config.yaml
head_dim: 32
inner_norm: false
width: 128
weight_decay: 0.0
Rows from block 4 of a small sound classifier, named by matrix and row number. Rows with one number belong to one neuron. Each number is 50 + 10 x the weight over its row's rms, rounded and kept within 0 to 99. All counts start at 0.
After each neuron's rows are labels from the 100 clips, of 14976, where the neuron reaches its highest value: "strongest on" is what is common among them. Only what is clearly more common there than usual is listed. The data: simulated sounds of rotating machines with and without faults. In brackets: how many of the 100, against the usual share in percent.
# fc1: first MLP up (model.blocks.4.ff1.fc1.weight, 256x128), inputs 0-127
# fc2: first MLP down (model.blocks.4.ff1.fc2.weight, 128x256, transposed), outputs 0-127

fc1.136:37 42 55 33 72 52 55 43 61 56 64 44 45 58 54 50 44 56 42 58 49 47 65 52 52 24 42 67 35 35 41 63 44 40 47 38 51 58 68 41 45 50 28 57 41 60 45 55 41 43 53 64 36 41 51 49 29 53 49 51 33 51 56 53 53 52 41 65 57 70 49 51 50 49 42 47 54 44 40 49 57 49 31 62 63 54 52 46 59 60 47 49 54 36 54 49 63 44 65 50 67 42 41 64 43 28 58 49 63 60 42 28 49 52 58 49 45 50 34 62 60 36 51 43 37 42 31 49
fc2.136:52 50 28 59 63 54 48 46 48 52 50 45 51 63 52 55 49 57 44 27 37 60 58 45 41 54 35 44 59 44 27 49 52 46 46 54 61 47 52 55 55 44 44 51 59 38 49 48 54 38 45 29 50 36 46 61 55 48 52 61 51 26 51 44 23 49 36 42 46 47 44 74 49 52 60 42 46 52 59 65 44 55 46 35 60 56 36 46 49 42 62 55 45 64 65 27 55 46 55 73 53 50 49 42 56 47 56 32 41 65 54 50 44 61 83 58 55 57 44 40 42 64 48 57 42 61 41 49
strongest on: reverberation (64 vs 35.4); text has "room" (64 vs 35.4); text has "reverberant" (64 vs 35.4); compressor (38 vs 12.3)

fc1.28:53 79 53 44 45 63 42 53 45 46 49 49 58 26 43 57 62 53 46 61 46 45 55 49 45 51 84 49 52 36 43 38 44 40 62 53 53 58 26 51 49 39 53 37 37 37 43 53 43 53 47 40 48 62 45 64 48 46 59 50 30 56 61 70 66 65 36 33 52 49 49 55 47 38 56 33 41 42 44 48 40 54 49 40 57 52 48 47 64 48 66 46 54 43 34 46 39 38 44 36 34 65 64 55 49 37 46 55 52 41 38 56 40 63 47 55 44 48 44 61 40 44 45 56 72 43 48 52
fc2.28:43 42 49 70 35 36 49 43 55 66 50 48 35 69 54 54 39 46 65 70 20 40 47 37 42 36 29 56 36 47 48 58 60 50 54 42 50 40 63 51 77 55 53 67 52 54 47 57 60 64 38 58 52 46 42 47 54 64 50 49 47 51 42 40 54 45 68 41 33 64 61 51 55 51 52 50 44 44 63 52 47 31 61 50 48 51 50 62 29 44 47 49 44 54 57 43 61 47 67 52 36 38 31 41 42 54 65 58 57 44 43 50 60 45 46 40 41 61 65 40 46 47 41 51 51 50 43 36
strongest on: compressor (34 vs 12.3); piston engine (31 vs 12.7)

fc1.36:56 66 54 68 40 49 47 31 51 59 65 38 53 39 57 34 40 65 48 62 43 65 59 47 32 44 55 28 66 51 45 52 44 58 36 46 50 38 62 53 47 53 54 47 64 63 40 47 40 48 37 59 56 48 57 60 42 64 45 39 60 47 47 44 50 39 59 58 65 62 53 29 57 30 49 67 54 50 53 36 48 56 39 41 52 65 71 45 43 56 52 51 57 46 54 49 25 60 38 43 61 44 34 42 51 60 63 52 47 44 50 54 45 65 53 67 49 47 35 52 61 28 45 37 40 55 53 43
fc2.36:50 46 50 53 53 57 53 49 46 44 49 74 39 50 46 69 47 40 51 54 50 50 60 55 55 49 53 59 79 49 55 32 56 48 52 56 48 46 56 43 41 47 62 51 41 50 49 63 58 58 45 33 41 49 71 46 41 47 66 52 55 50 31 52 57 57 43 44 46 54 39 49 23 84 56 42 65 43 53 55 53 50 38 54 50 42 30 56 55 54 36 51 59 48 33 53 68 54 44 55 36 67 66 41 42 56 37 54 66 45 53 43 48 60 61 32 70 67 55 47 42 67 43 50 58 62 53 48
strongest on: state: normal (94 vs 45); text has "fault" (94 vs 45); pump (49 vs 13); machine: piston engine (33 vs 12.7)

fc1.209:59 61 43 50 48 38 46 56 48 57 48 52 44 39 59 75 31 45 53 45 63 46 55 56 45 63 47 56 34 62 48 50 45 64 55 56 52 43 27 55 61 46 47 43 69 52 51 41 59 48 33 42 57 53 52 49 48 49 45 35 47 42 41 46 54 42 63 37 51 66 48 40 36 45 46 40 63 50 56 58 56 68 32 53 40 29 51 59 57 36 40 50 54 42 22 55 66 68 53 58 40 41 65 64 45 54 43 52 50 54 47 47 55 62 41 43 57 38 68 64 59 35 35 58 64 40 52 71
fc2.209:39 58 56 40 70 32 36 51 50 35 45 46 50 53 50 41 40 54 46 47 51 51 42 82 51 36 47 46 59 24 38 56 50 55 39 50 58 54 53 45 39 50 59 39 43 42 28 54 56 45 58 49 40 35 46 45 45 65 64 52 44 46 62 58 34 38 48 45 46 43 35 68 61 55 42 58 43 41 41 55 55 52 44 59 56 72 69 40 57 54 47 26 37 59 58 54 46 54 55 49 52 53 50 25 71 61 64 46 35 55 47 42 53 49 52 41 60 59 39 38 50 54 46 39 40 58 55 36
strongest on: state: normal (84 vs 45); text has "fault" (84 vs 45); piston engine (38 vs 12.7)

fc1.22:58 61 59 63 56 52 71 60 56 56 42 56 58 33 39 74 50 45 49 40 37 53 56 39 51 46 45 46 68 32 56 51 62 35 56 44 54 44 37 56 58 49 60 48 51 55 60 56 56 48 50 53 49 50 71 44 35 44 46 52 32 62 37 35 41 53 43 57 36 38 68 42 55 42 55 58 57 61 40 48 37 62 61 42 59 44 42 44 53 42 51 34 48 35 33 37 59 38 55 41 29 60 70 52 52 32 50 50 43 42 51 48 42 73 55 53 29 53 48 55 46 49 55 43 60 73 51 55
fc2.22:53 40 46 61 50 47 28 38 50 37 49 50 35 58 48 38 56 52 50 42 35 65 60 55 45 50 54 50 52 39 60 48 46 33 60 53 54 53 46 57 54 45 36 40 58 34 46 46 43 42 63 63 47 61 51 46 40 42 72 45 53 35 43 60 61 72 71 43 54 47 49 64 32 47 56 43 49 49 56 51 55 32 48 54 38 56 37 60 50 57 63 55 43 47 51 67 56 42 48 71 42 46 40 67 48 38 74 64 39 46 24 51 46 48 42 61 60 56 47 58 50 50 38 56 57 42 40 23
strongest on: compressor (37 vs 12.3); piston engine (36 vs 12.7)

fc1.196:69 53 52 42 43 60 56 49 49 76 32 48 55 70 44 52 40 39 41 71 58 58 50 45 62 45 43 40 56 49 47 50 54 39 48 30 44 65 52 50 49 43 28 46 39 47 39 57 52 62 60 36 65 37 52 44 60 57 50 51 49 59 51 52 38 50 50 50 57 41 50 35 70 49 53 47 59 47 48 57 37 21 61 45 52 48 52 55 56 55 48 49 62 51 60 58 59 35 62 63 52 50 48 43 70 71 34 40 61 44 67 40 69 39 49 52 56 50 54 45 55 47 58 44 47 28 63 64
fc2.196:44 52 43 47 43 48 48 32 55 41 71 46 34 53 50 66 67 47 58 64 46 36 57 49 56 59 50 64 44 57 32 49 51 64 51 73 66 50 42 30 41 55 43 70 48 50 44 60 51 39 37 67 68 46 45 47 44 55 36 46 43 51 45 38 37 53 65 33 59 47 57 44 38 57 59 53 58 52 39 53 54 66 63 59 52 57 58 49 35 47 60 36 48 47 64 48 38 64 37 47 46 36 52 53 67 45 43 59 58 61 71 58 45 49 56 62 46 44 37 55 51 48 30 33 51 61 46 39
strongest on: state: faulty (100 vs 55); air leak (49 vs 13.8); imbalance (32 vs 14.3)

fc1.35:65 60 44 45 54 58 58 41 51 61 59 47 64 65 77 52 41 39 56 44 42 50 49 43 39 52 51 57 53 59 53 34 66 61 51 68 54 51 42 42 56 57 62 48 53 60 39 46 41 63 33 57 47 63 67 77 48 45 51 41 43 56 53 41 59 41 49 39 58 59 41 47 49 61 50 46 52 34 44 58 56 54 40 43 63 58 43 34 44 51 34 67 45 27 62 49 50 32 40 54 43 48 36 34 62 54 37 50 42 75 57 64 49 53 42 52 69 51 45 61 44 49 51 43 56 49 30 64
fc2.35:64 50 46 51 63 53 48 47 56 44 41 53 50 27 54 53 57 42 47 56 44 60 56 63 48 43 56 25 48 29 67 56 48 58 43 49 40 49 69 59 43 46 77 40 39 47 50 63 47 57 52 49 64 39 65 40 47 52 51 42 56 59 61 48 74 71 71 47 46 48 39 52 39 53 61 57 42 47 46 52 53 49 56 54 46 38 42 62 41 42 38 45 56 62 55 57 47 71 56 50 40 52 55 76 39 45 53 58 61 39 53 41 68 57 53 56 51 53 40 44 55 52 32 67 55 65 70 40
strongest on: state: normal (91 vs 45); text has "fault" (91 vs 45); piston engine (40 vs 12.7)

fc1.126:50 58 48 40 38 45 50 61 58 52 48 53 47 47 35 47 36 51 40 46 41 31 32 57 57 48 75 62 37 38 63 46 45 68 37 51 51 43 57 51 52 40 59 43 40 56 59 37 43 39 50 33 69 35 43 38 64 42 46 42 50 46 42 51 42 75 59 54 58 60 48 65 42 47 47 56 50 67 55 59 54 48 62 48 65 48 72 33 48 41 34 54 61 39 39 40 53 37 49 35 53 60 50 34 34 24 49 53 54 43 51 60 41 43 44 45 46 39 49 54 50 30 52 38 63 44 42 50
fc2.126:55 43 63 63 53 45 36 30 45 38 49 39 65 43 46 40 53 50 61 56 55 51 42 49 41 63 60 51 74 66 57 33 32 42 49 47 58 66 61 37 51 46 41 53 55 44 34 51 55 42 36 74 41 55 44 48 36 69 45 38 38 50 63 58 55 46 47 44 51 58 50 48 41 58 55 35 56 53 40 46 55 42 32 39 45 55 55 65 41 66 70 46 45 46 37 42 47 63 37 62 48 49 47 56 57 38 51 42 34 44 32 34 61 62 35 45 44 67 48 56 40 64 53 61 51 42 50 46
strongest on: state: faulty (83 vs 55); squeal (59 vs 13.9)

fc1.252:59 48 46 52 45 50 40 44 50 57 53 30 66 50 55 41 44 53 60 44 45 35 64 55 47 25 58 52 49 61 53 62 48 51 46 65 43 31 65 61 66 53 45 65 49 44 32 51 65 53 45 39 45 50 58 65 43 39 38 43 73 59 59 42 45 32 55 44 48 52 66 61 49 51 48 45 39 49 54 56 43 56 47 51 35 37 53 62 49 60 47 58 32 46 54 47 31 31 47 28 32 55 53 71 46 50 50 47 39 44 56 60 54 33 60 64 57 32 57 61 41 65 50 37 63 59 40 51
fc2.252:54 43 58 56 56 44 60 49 63 65 55 68 51 49 44 44 62 60 48 58 66 59 46 42 54 63 30 48 44 42 67 46 52 52 77 32 59 54 51 44 48 42 43 47 50 43 66 60 51 42 54 50 54 66 53 63 63 48 35 76 37 41 40 47 54 48 47 59 59 57 38 45 47 46 61 51 49 39 45 38 38 43 44 45 49 49 37 60 48 49 55 68 58 41 50 61 55 52 43 57 54 51 59 55 52 38 43 54 63 35 32 37 68 85 49 39 40 56 35 58 43 50 49 49 26 57 54 60
strongest on: state: normal (71 vs 45); piston engine (51 vs 12.7)

fc1.8:51 42 59 45 63 61 47 38 53 56 52 60 37 53 56 62 57 52 60 68 39 41 35 31 63 57 58 51 12 54 61 50 52 52 54 53 56 77 37 52 45 36 56 49 47 30 52 61 54 54 76 46 68 38 33 37 51 41 60 39 52 55 46 50 56 54 55 50 29 57 48 65 52 50 53 41 52 61 41 45 60 55 66 48 54 70 53 54 41 43 48 49 54 51 53 34 38 37 36 46 40 48 61 38 59 50 37 30 54 56 50 42 55 42 65 45 60 52 48 54 55 52 49 42 45 59 39 54
fc2.8:59 52 31 50 43 57 46 55 70 39 63 45 66 62 52 48 56 50 38 41 52 42 61 55 33 32 54 45 63 66 39 51 39 39 55 68 56 44 59 38 60 59 40 44 49 51 45 58 53 41 59 51 36 53 54 56 54 45 69 55 47 47 57 45 46 53 33 50 52 61 51 46 63 46 47 48 29 38 54 53 46 54 43 45 49 48 23 56 41 55 63 67 56 59 33 57 70 71 60 58 41 57 48 63 55 63 58 52 65 65 58 56 54 57 63 35 23 53 61 47 54 58 67 50 51 47 42 60
strongest on: state: faulty (100 vs 55); air leak (75 vs 13.8); bearing knock (33 vs 13.5)

fc1.157:74 75 58 49 43 49 42 56 37 61 61 56 65 46 63 47 49 54 44 43 55 40 39 40 52 48 42 57 53 48 42 43 51 52 54 58 44 50 49 37 66 49 50 50 60 46 43 63 52 63 50 43 68 45 59 38 44 48 67 48 29 47 64 46 28 67 49 41 49 39 47 63 49 45 60 54 65 63 31 68 26 44 39 61 45 40 34 54 48 51 39 47 28 38 43 52 50 42 54 59 33 31 43 56 41 48 53 53 53 67 39 58 65 52 41 49 48 35 48 64 42 50 55 36 63 53 57 46
fc2.157:56 41 43 44 50 43 52 34 65 59 22 49 42 69 50 41 58 40 59 48 52 59 50 56 49 43 51 44 47 43 56 48 50 53 48 40 55 37 36 36 50 48 53 52 57 72 38 49 43 48 43 49 42 56 71 50 41 49 42 56 67 40 56 59 51 49 53 57 49 72 33 30 45 60 58 54 38 35 56 50 53 60 57 20 67 51 52 39 32 41 56 40 48 37 47 55 45 54 52 44 36 55 49 41 51 60 52 46 70 56 47 59 40 65 59 54 69 54 51 29 43 28 52 54 30 43 40 45
strongest on: state: normal (89 vs 45); piston engine (54 vs 12.7)

fc1.171:54 56 47 63 64 60 58 58 65 49 56 41 56 51 42 36 45 44 36 69 47 45 34 46 32 58 41 37 33 47 38 61 44 59 37 57 58 40 38 32 58 36 55 33 66 58 54 42 43 62 32 53 38 69 50 56 56 46 57 66 62 58 48 40 51 61 38 51 51 46 49 59 36 46 55 47 51 59 30 45 64 43 49 49 44 70 52 35 68 60 40 55 54 51 61 53 39 59 61 41 29 47 43 38 52 45 58 39 62 37 46 52 58 34 59 58 40 42 54 68 45 47 36 53 49 52 37 46
fc2.171:53 52 53 49 42 53 48 54 76 49 51 44 58 54 59 49 58 57 54 40 55 53 61 44 52 42 51 44 60 46 58 46 52 75 43 51 54 44 45 64 51 35 46 47 43 67 48 57 33 34 72 35 68 32 53 32 49 48 33 56 44 59 35 66 56 60 55 58 36 41 43 54 57 55 34 52 50 42 56 48 46 51 54 41 62 32 50 55 38 71 49 55 56 37 35 52 59 35 35 61 46 52 54 85 66 60 54 68 48 55 49 71 54 51 49 42 49 53 46 47 57 44 58 39 50 40 55 56
strongest on: reverberation (77 vs 35.4); text has "room" (77 vs 35.4); text has "reverberant" (77 vs 35.4); compressor (44 vs 12.3)